config = dict(
    train_examples=98750,
    activation='star_relu',
    mlp_ratio=2,
    drop_path=0.05,
    patch_size=[2, 2],
    width=192,
    positions='learned',
    optimizer='adamw',
    lr=0.0021,
    beta2=0.98,
    eps=1e-08,
    steps=9600,
    lr_schedule='cosine',
    weight_decay=0.0,
)
Rows from block 8 of a small rotation predictor, named by matrix and row number. Rows with one number belong to one neuron. Each number is 50 + 12 x the weight over its row's rms, rounded and kept within 0 to 99. All counts start at 0.
After each neuron's rows are labels from the 100 images, of 14976, where the neuron reaches its highest value: "strongest on" is what is common among them. Only what is clearly more common there than usual is listed. The data: single printed letters, digits and signs in grey, bent and noisy. In brackets: how many of the 100, against the usual share in percent.
# fc1: MLP up (model.blocks.8.mlp.fc1.weight, 384x192), inputs 128-191
# fc2: MLP down (model.blocks.8.mlp.fc2.weight, 192x384, transposed), outputs 128-191

fc1.291:67 73 21 44 61 45 41 49 42 67 50 27 48 67 34 47 67 52 59 56 43 47 57 52 40 38 46 49 58 54 36 43 52 45 51 47 46 41 42 41 45 42 52 44 61 53 36 47 57 34 50 46 57 57 44 28 39 46 50 35 51 48 61 54
fc2.291:31 57 81 55 44 43 51 38 33 52 55 82 43 49 35 50 51 43 62 55 78 48 57 29 74 48 42 30 58 61 54 39 22 40 47 49 51 39 61 37 99 40 24 40 47 58 56 43 45 58 43 49 49 44 38 48 49 44 83 48 48 48 55 53
strongest on: the character - (32 vs 1.2)

fc1.148:55 67 41 54 49 44 43 56 40 52 70 23 55 47 34 52 66 58 59 52 25 60 46 73 69 50 49 67 46 49 30 52 57 39 24 46 47 54 68 33 36 47 55 43 34 42 40 62 68 40 48 61 47 48 55 55 45 34 55 36 64 53 53 45
fc2.148:46 66 23 40 66 45 49 59 55 65 46 40 26 43 39 56 70 51 56 57 44 54 49 26 66 53 49 41 41 65 43 42 40 37 47 60 34 46 48 56 62 25 26 34 49 62 69 37 55 58 39 43 42 61 43 21 69 54 56 46 66 53 34 60
strongest on: the character = (60 vs 1.4); the character - (25 vs 1.2)

fc1.116:53 61 28 47 49 51 51 50 52 40 59 31 44 53 45 54 58 54 45 39 47 33 70 38 58 46 34 43 60 15 24 33 71 58 41 44 64 71 65 56 26 32 44 60 44 65 47 34 65 43 70 56 66 42 52 44 52 68 61 44 36 70 48 43
fc2.116:28 63 32 58 22 49 44 28 41 44 44 51 62 30 46 50 52 52 57 47 56 55 54 49 41 53 33 59 51 61 52 50 49 66 55 49 49 70 53 45 67 46 50 60 48 46 50 54 46 57 49 62 55 48 49 48 40 58 61 48 64 52 60 38
strongest on: the character - (29 vs 1.2)

fc1.373:59 48 53 56 57 38 40 65 31 49 45 50 37 61 43 56 33 38 39 32 39 82 39 70 58 46 35 37 57 28 51 54 51 60 45 66 41 59 54 54 49 46 43 37 39 50 60 54 49 27 52 40 44 56 53 43 55 59 25 62 48 58 44 36
fc2.373:35 43 19 60 37 47 58 40 55 62 53 28 48 28 46 36 62 65 55 47 55 47 63 27 49 61 61 46 49 59 57 40 40 61 43 39 55 53 55 41 56 42 41 51 54 40 50 50 52 63 41 38 59 30 50 40 66 53 60 51 49 54 46 38
strongest on: dark on light (100 vs 39.8); the character - (48 vs 1.2)

fc1.295:44 47 37 62 55 42 47 52 28 46 38 34 43 55 64 51 63 36 40 49 43 44 74 35 50 60 62 36 54 35 49 34 59 73 32 41 58 63 34 69 43 65 40 31 57 57 57 52 66 49 48 61 45 28 49 29 55 57 65 72 62 54 57 33
fc2.295:44 54 50 40 42 56 40 41 29 63 55 54 45 56 37 51 50 33 61 48 67 64 46 52 54 55 42 39 25 63 63 68 35 57 49 48 58 38 54 49 68 53 45 56 36 29 62 64 40 53 42 44 69 56 36 47 45 66 52 48 52 46 53 55
strongest on: the character = (70 vs 1.4); the character - (25 vs 1.2)

fc1.34:40 59 40 52 60 51 55 67 49 44 52 39 33 45 49 49 64 49 30 55 37 40 54 38 62 56 50 48 76 39 26 37 45 49 33 62 34 86 53 42 37 38 42 40 56 79 57 31 63 58 47 47 43 46 62 45 56 40 53 43 46 70 54 33
fc2.34:72 43 33 51 50 79 36 54 40 44 37 39 54 60 56 57 40 40 54 52 42 63 48 61 43 57 57 52 43 73 49 59 54 50 73 51 39 37 34 66 50 59 51 47 34 49 62 62 40 28 29 34 42 69 46 61 49 66 34 63 45 46 49 60
strongest on: the character - (64 vs 1.2); the character = (34 vs 1.4)

fc1.123:50 65 23 45 55 61 52 60 57 75 49 15 44 58 43 59 41 56 61 47 46 40 67 40 66 66 40 44 53 32 42 42 48 63 55 50 51 49 57 61 20 41 51 37 39 50 55 52 68 17 55 70 57 55 48 45 55 57 50 38 53 66 44 54
fc2.123:52 50 24 35 40 28 41 66 58 57 62 35 49 53 49 49 58 72 42 60 43 60 45 50 58 18 44 63 46 64 44 62 46 45 41 63 39 60 52 38 61 54 59 51 51 57 37 60 36 62 52 39 52 49 57 44 58 67 42 54 58 58 45 54
strongest on: the character - (38 vs 1.2)

fc1.61:43 53 45 41 37 45 45 43 45 84 38 43 47 47 42 54 42 66 63 30 70 58 45 44 58 64 39 30 43 37 59 59 32 82 55 50 70 56 54 62 48 61 27 41 47 36 62 60 41 37 71 64 58 55 43 53 58 28 68 54 52 31 56 64
fc2.61:39 56 58 60 65 52 53 45 66 54 55 57 49 47 45 48 63 58 33 44 56 41 59 32 56 59 50 46 69 43 35 41 34 56 45 42 74 57 59 44 46 48 36 47 65 65 48 28 59 58 52 55 51 43 60 34 52 37 62 49 54 64 27 32
strongest on: dark on light (91 vs 39.8)

fc1.98:54 59 39 44 46 38 45 42 54 48 70 21 55 55 37 49 52 59 56 56 41 54 70 49 60 65 42 58 51 27 47 45 65 54 38 53 46 52 69 51 31 58 52 56 38 37 41 66 68 43 52 61 67 53 57 46 52 58 60 36 59 60 50 47
fc2.98:60 64 24 57 67 29 42 71 46 47 54 52 33 38 60 62 51 48 67 47 42 50 50 46 60 54 66 25 41 48 53 48 44 38 34 58 41 35 41 46 57 25 34 25 45 61 60 54 50 46 40 24 44 44 44 38 69 54 52 40 70 52 39 62
strongest on: the character = (58 vs 1.4)

fc1.47:47 58 38 56 57 56 55 71 53 44 51 32 43 40 56 45 58 53 36 58 38 42 60 44 61 55 58 43 70 44 28 39 35 44 46 62 42 76 53 37 37 33 48 38 60 73 53 30 70 53 49 46 42 38 62 44 46 28 53 48 45 64 51 38
fc2.47:72 47 31 49 54 72 31 58 52 39 36 35 51 55 61 62 53 44 48 56 36 67 53 61 48 57 56 55 41 68 42 58 67 40 69 51 32 44 36 65 44 59 56 41 34 45 60 64 39 36 34 35 45 67 44 52 51 62 29 59 49 44 50 59
strongest on: the character - (58 vs 1.2); the character = (36 vs 1.4)

fc1.248:36 46 09 25 60 50 47 56 67 74 45 02 40 57 51 54 48 56 62 59 63 46 67 50 57 31 42 48 47 44 47 59 46 45 60 55 46 44 52 40 34 26 44 74 52 63 34 48 57 61 61 60 62 55 36 42 53 50 54 47 54 60 63 51
fc2.248:38 52 71 54 50 62 58 44 41 71 43 91 58 62 39 59 53 40 52 59 49 61 57 43 49 71 51 43 44 88 46 38 57 58 48 46 49 43 53 59 55 49 45 45 57 52 49 43 53 60 36 47 29 43 54 42 51 55 70 47 56 57 20 52
strongest on: the character - (41 vs 1.2)

fc1.241:44 66 37 35 46 67 47 43 45 48 53 36 67 56 47 51 52 60 63 59 62 28 50 45 45 23 64 53 47 43 56 55 40 58 39 47 64 61 52 47 45 59 53 47 68 37 52 59 54 69 66 56 67 55 37 22 37 32 63 34 60 27 80 59
fc2.241:45 41 70 60 47 58 56 55 53 63 48 94 71 52 55 58 54 59 43 52 45 71 61 48 52 62 69 53 33 71 58 61 53 40 46 31 33 40 56 47 81 47 52 49 59 47 58 46 39 54 39 42 34 50 46 33 59 51 54 63 58 61 49 46
strongest on: capital (76 vs 35.6)

fc1.39:42 47 42 60 58 53 61 67 53 45 48 39 34 45 55 44 60 49 32 56 38 38 59 40 56 55 56 42 81 44 28 38 40 47 38 54 47 69 51 42 32 37 39 42 58 74 50 29 66 55 47 47 40 35 61 46 45 29 59 53 41 67 47 34
fc2.39:72 47 35 41 55 74 27 56 54 34 43 32 48 66 51 63 50 41 54 53 35 66 47 57 49 57 51 57 46 63 47 59 63 47 65 55 38 45 42 68 48 51 56 42 29 43 54 69 38 34 44 44 43 62 39 58 55 62 37 60 51 41 51 62
strongest on: the character - (51 vs 1.2); the character = (47 vs 1.4)

fc1.102:38 47 40 52 65 47 46 54 42 74 34 27 48 55 58 57 53 62 39 62 48 59 66 35 62 65 52 43 60 63 52 50 38 32 42 46 63 47 44 60 23 46 37 29 66 45 59 44 52 60 40 44 63 59 53 23 61 72 62 64 63 53 60 50
fc2.102:15 61 50 57 26 30 55 38 31 45 62 77 45 50 45 52 60 51 63 55 49 47 59 53 65 39 46 55 45 58 48 54 34 49 38 33 68 51 67 42 99 34 42 52 47 46 47 44 52 60 44 57 50 44 32 23 55 43 56 51 58 42 58 55
strongest on: the character = (53 vs 1.4); the character - (42 vs 1.2)

fc1.158:45 41 34 41 51 35 42 44 32 27 48 33 38 52 35 31 61 40 38 50 40 66 69 64 40 60 61 48 60 44 58 44 45 45 43 69 60 54 41 50 40 68 39 43 47 57 65 58 70 30 49 55 69 35 54 49 51 52 50 41 56 60 60 41
fc2.158:31 58 36 58 31 45 59 27 26 55 53 48 51 41 38 37 76 41 57 46 62 55 52 49 54 73 50 50 41 60 50 46 41 53 55 46 54 39 56 47 90 32 53 57 61 36 52 49 59 62 35 56 54 54 49 40 58 50 52 53 66 46 53 60
strongest on: dark on light (83 vs 39.8); the character = (60 vs 1.4); the character - (31 vs 1.2)

fc1.195:41 61 37 51 58 56 55 65 49 46 55 32 40 44 50 48 64 52 36 55 43 35 57 42 69 51 53 52 73 39 22 40 29 57 47 63 46 76 55 42 35 26 45 47 54 77 54 32 68 58 48 43 44 36 57 49 50 39 51 42 40 67 49 34
fc2.195:71 42 35 48 52 70 29 56 49 35 37 36 55 61 56 53 49 38 47 55 38 66 42 61 49 59 55 55 42 67 43 59 68 43 71 56 34 43 34 67 43 57 58 43 34 48 57 62 38 28 37 38 41 69 53 58 58 62 22 65 46 45 49 59
strongest on: the character - (63 vs 1.2); the character = (30 vs 1.4)

fc1.9:47 49 22 52 51 41 57 47 42 35 53 16 31 51 46 54 56 49 54 41 54 51 73 46 56 61 34 46 52 34 35 42 59 60 34 58 50 54 57 65 19 28 55 36 31 48 57 55 68 38 53 59 55 45 52 56 59 28 47 58 39 48 51 52
fc2.9:34 68 19 50 59 39 59 43 47 62 70 51 52 43 32 38 57 66 47 54 38 45 60 34 60 62 50 54 49 46 41 31 46 64 60 48 49 69 56 45 69 38 52 46 51 51 46 45 42 61 60 45 58 57 42 50 63 64 56 52 60 51 36 62
strongest on: the character = (28 vs 1.4)

fc1.138:55 46 35 58 58 54 64 43 58 44 63 40 39 40 31 48 67 48 48 47 30 32 86 38 45 66 33 48 42 34 27 20 69 45 40 35 41 69 49 42 34 42 44 42 36 61 60 45 81 48 46 46 60 52 50 47 47 57 62 61 40 67 36 37
fc2.138:40 30 53 60 40 45 59 25 30 51 46 53 33 35 45 44 69 41 69 62 53 48 57 49 39 56 58 46 43 52 35 56 55 50 47 47 52 57 57 35 81 47 50 40 54 58 66 48 52 35 39 48 50 36 49 41 40 48 52 54 54 52 62 42
strongest on: the character = (42 vs 1.4)

fc1.105:45 46 47 60 42 46 52 44 68 50 49 49 38 49 44 64 43 68 54 46 53 48 47 42 43 52 36 52 77 21 51 42 44 37 35 56 73 54 59 49 55 38 41 44 48 54 31 45 42 63 65 56 62 42 39 35 60 38 57 50 56 46 41 54
fc2.105:66 46 83 52 46 48 46 61 43 43 53 91 53 41 59 51 48 57 40 69 49 80 32 72 27 41 52 55 38 60 59 60 52 24 53 66 37 44 53 39 88 42 54 47 39 44 51 59 39 52 42 32 49 56 59 56 53 65 32 47 55 59 67 55
strongest on: the character l (28 vs 1.5)

fc1.337:48 37 45 71 51 43 62 49 37 24 38 46 42 54 59 42 26 40 52 51 63 39 65 42 36 55 63 43 63 55 57 31 61 52 68 68 62 48 39 43 55 43 55 47 61 50 64 35 58 43 47 49 42 33 55 61 36 53 52 62 43 52 59 37
fc2.337:53 73 49 38 64 54 43 59 71 66 61 54 39 44 30 59 70 51 46 50 32 60 54 40 68 83 42 64 45 52 51 44 48 50 41 44 37 62 60 51 61 49 36 33 31 42 45 78 49 44 46 54 67 56 51 46 55 62 65 28 53 49 36 52
strongest on: the character = (27 vs 1.4)

fc1.324:28 68 48 31 50 46 54 38 33 61 60 46 44 68 24 41 40 54 51 33 77 54 45 55 59 54 29 32 65 42 61 52 37 66 52 51 45 59 68 50 56 48 30 44 41 44 54 58 46 37 67 66 62 43 50 57 40 56 55 34 37 55 65 45
fc2.324:65 52 49 58 50 67 55 61 64 29 52 58 51 32 58 34 53 51 41 76 56 43 45 45 47 31 67 54 52 57 45 50 53 32 49 59 67 39 54 36 56 53 60 49 66 61 45 39 61 65 29 36 49 47 62 51 35 42 45 43 32 54 58 44
strongest on: small letter (89 vs 36.2)

fc1.73:42 58 23 29 46 51 69 54 65 49 32 32 49 52 36 52 49 33 59 39 45 52 40 32 70 46 41 48 56 47 53 67 62 63 55 57 61 56 55 52 36 35 47 53 32 50 22 70 44 54 60 53 54 53 41 32 66 39 49 61 41 50 45 64
fc2.73:32 48 68 61 35 46 59 31 27 63 58 86 45 45 41 38 42 64 59 62 58 43 54 64 59 68 69 34 56 63 61 40 45 51 50 47 48 41 57 45 99 56 39 43 61 35 60 41 52 56 23 38 52 40 52 53 42 50 48 55 37 65 40 41
strongest on: the character * (35 vs 1.4)

fc1.10:41 55 43 54 61 53 58 64 49 52 46 42 38 44 56 43 63 55 31 57 37 41 57 40 57 54 56 44 78 45 23 39 41 51 37 56 45 75 52 41 35 38 38 40 53 73 51 36 64 52 42 46 37 41 62 39 47 39 63 51 41 72 43 32
fc2.10:63 48 36 43 53 79 31 52 43 40 42 36 52 67 52 62 46 35 59 45 37 61 41 58 49 55 45 52 47 59 50 60 60 53 65 52 43 46 44 72 42 54 55 42 29 43 53 71 42 28 45 52 49 64 38 61 54 69 31 54 54 37 55 61
strongest on: the character - (54 vs 1.2); the character = (44 vs 1.4)

fc1.326:34 52 32 47 49 46 47 48 31 53 46 52 37 55 31 46 61 41 48 51 43 48 69 42 60 63 56 42 54 33 50 43 58 52 39 52 58 56 33 59 32 53 45 34 49 52 73 59 66 31 51 53 55 39 55 38 58 65 63 47 45 66 51 29
fc2.326:34 53 47 45 34 39 38 32 37 58 69 43 54 57 48 41 61 37 65 49 61 40 50 36 50 55 56 46 37 55 44 66 45 69 35 33 57 55 51 46 77 44 44 57 53 45 37 42 48 66 40 58 63 53 45 32 54 57 51 51 51 43 50 53
strongest on: the character = (67 vs 1.4); the character - (28 vs 1.2)

fc1.237:46 58 11 62 63 45 57 47 56 54 55 26 46 38 49 32 38 54 44 41 37 52 55 53 37 68 29 53 63 44 52 42 50 48 62 57 59 66 54 47 37 36 51 25 54 56 44 45 57 30 63 60 47 45 64 60 56 56 63 42 51 51 50 37
fc2.237:44 57 35 58 42 53 59 32 50 51 59 53 51 34 36 45 54 56 60 53 35 50 48 56 49 45 62 55 51 70 52 47 41 46 44 45 43 51 54 36 99 37 48 58 57 59 48 67 46 45 38 54 48 57 45 56 40 54 48 48 44 32 53 52
strongest on: the character - (43 vs 1.2); the character = (31 vs 1.4)

fc1.0:81 49 19 52 33 42 35 43 34 52 45 21 39 59 41 61 41 43 46 54 57 61 70 70 45 68 50 44 71 50 54 59 57 44 37 62 49 41 53 51 39 37 55 43 48 65 60 47 56 38 51 53 69 46 30 64 58 48 25 30 46 35 61 59
fc2.0:21 45 44 71 47 52 62 24 38 52 39 66 49 43 50 53 60 55 55 41 54 53 60 45 49 53 35 48 75 69 52 37 50 48 52 47 37 58 49 37 87 46 32 57 63 53 33 46 50 44 53 64 46 46 65 43 45 63 60 52 51 57 50 42
strongest on: small letter (64 vs 36.2)

fc1.184:46 65 18 65 61 62 58 67 34 44 45 15 44 47 38 57 43 66 76 38 51 51 65 53 73 55 32 51 51 35 40 47 43 69 63 68 45 63 52 58 27 48 39 48 37 47 62 47 65 52 54 56 50 47 42 46 46 47 63 40 53 50 52 63
fc2.184:22 56 49 51 69 36 62 63 66 62 52 55 31 44 31 51 62 67 44 51 26 50 51 39 63 68 58 56 44 65 46 56 45 63 50 43 30 65 37 44 91 43 47 50 62 70 48 47 51 61 35 38 38 56 70 52 54 59 60 55 53 64 27 49
strongest on: the character - (35 vs 1.2)

fc1.97:63 55 47 54 40 51 48 58 62 36 59 44 61 46 50 38 57 51 52 66 38 18 47 71 42 37 43 73 57 29 37 45 65 35 33 56 69 67 49 31 50 37 75 59 30 58 28 40 61 61 38 50 49 58 66 47 35 31 44 45 31 67 57 45
fc2.97:61 49 39 64 54 56 66 50 64 54 48 47 32 20 55 33 62 68 43 65 29 60 43 60 54 51 54 54 45 51 52 33 50 31 47 66 31 46 46 31 57 46 52 53 61 58 45 45 62 61 38 32 41 46 63 64 29 44 67 49 38 57 43 48
strongest on: the character = (26 vs 1.4)

fc1.365:32 51 34 68 60 45 55 45 24 51 42 32 42 39 40 37 56 51 33 47 51 54 61 54 42 56 48 31 57 32 56 50 53 51 36 59 74 50 50 32 29 53 37 36 72 46 62 33 69 54 49 49 50 58 71 49 40 51 64 32 39 72 47 31
fc2.365:52 60 48 46 35 52 30 31 57 60 65 55 64 54 32 56 65 49 49 48 48 65 27 37 44 61 46 63 58 58 47 68 53 67 39 21 51 44 54 56 69 60 64 59 55 40 29 58 41 61 44 71 67 63 37 28 49 53 47 45 63 42 49 65
strongest on: the character - (46 vs 1.2); the character = (38 vs 1.4)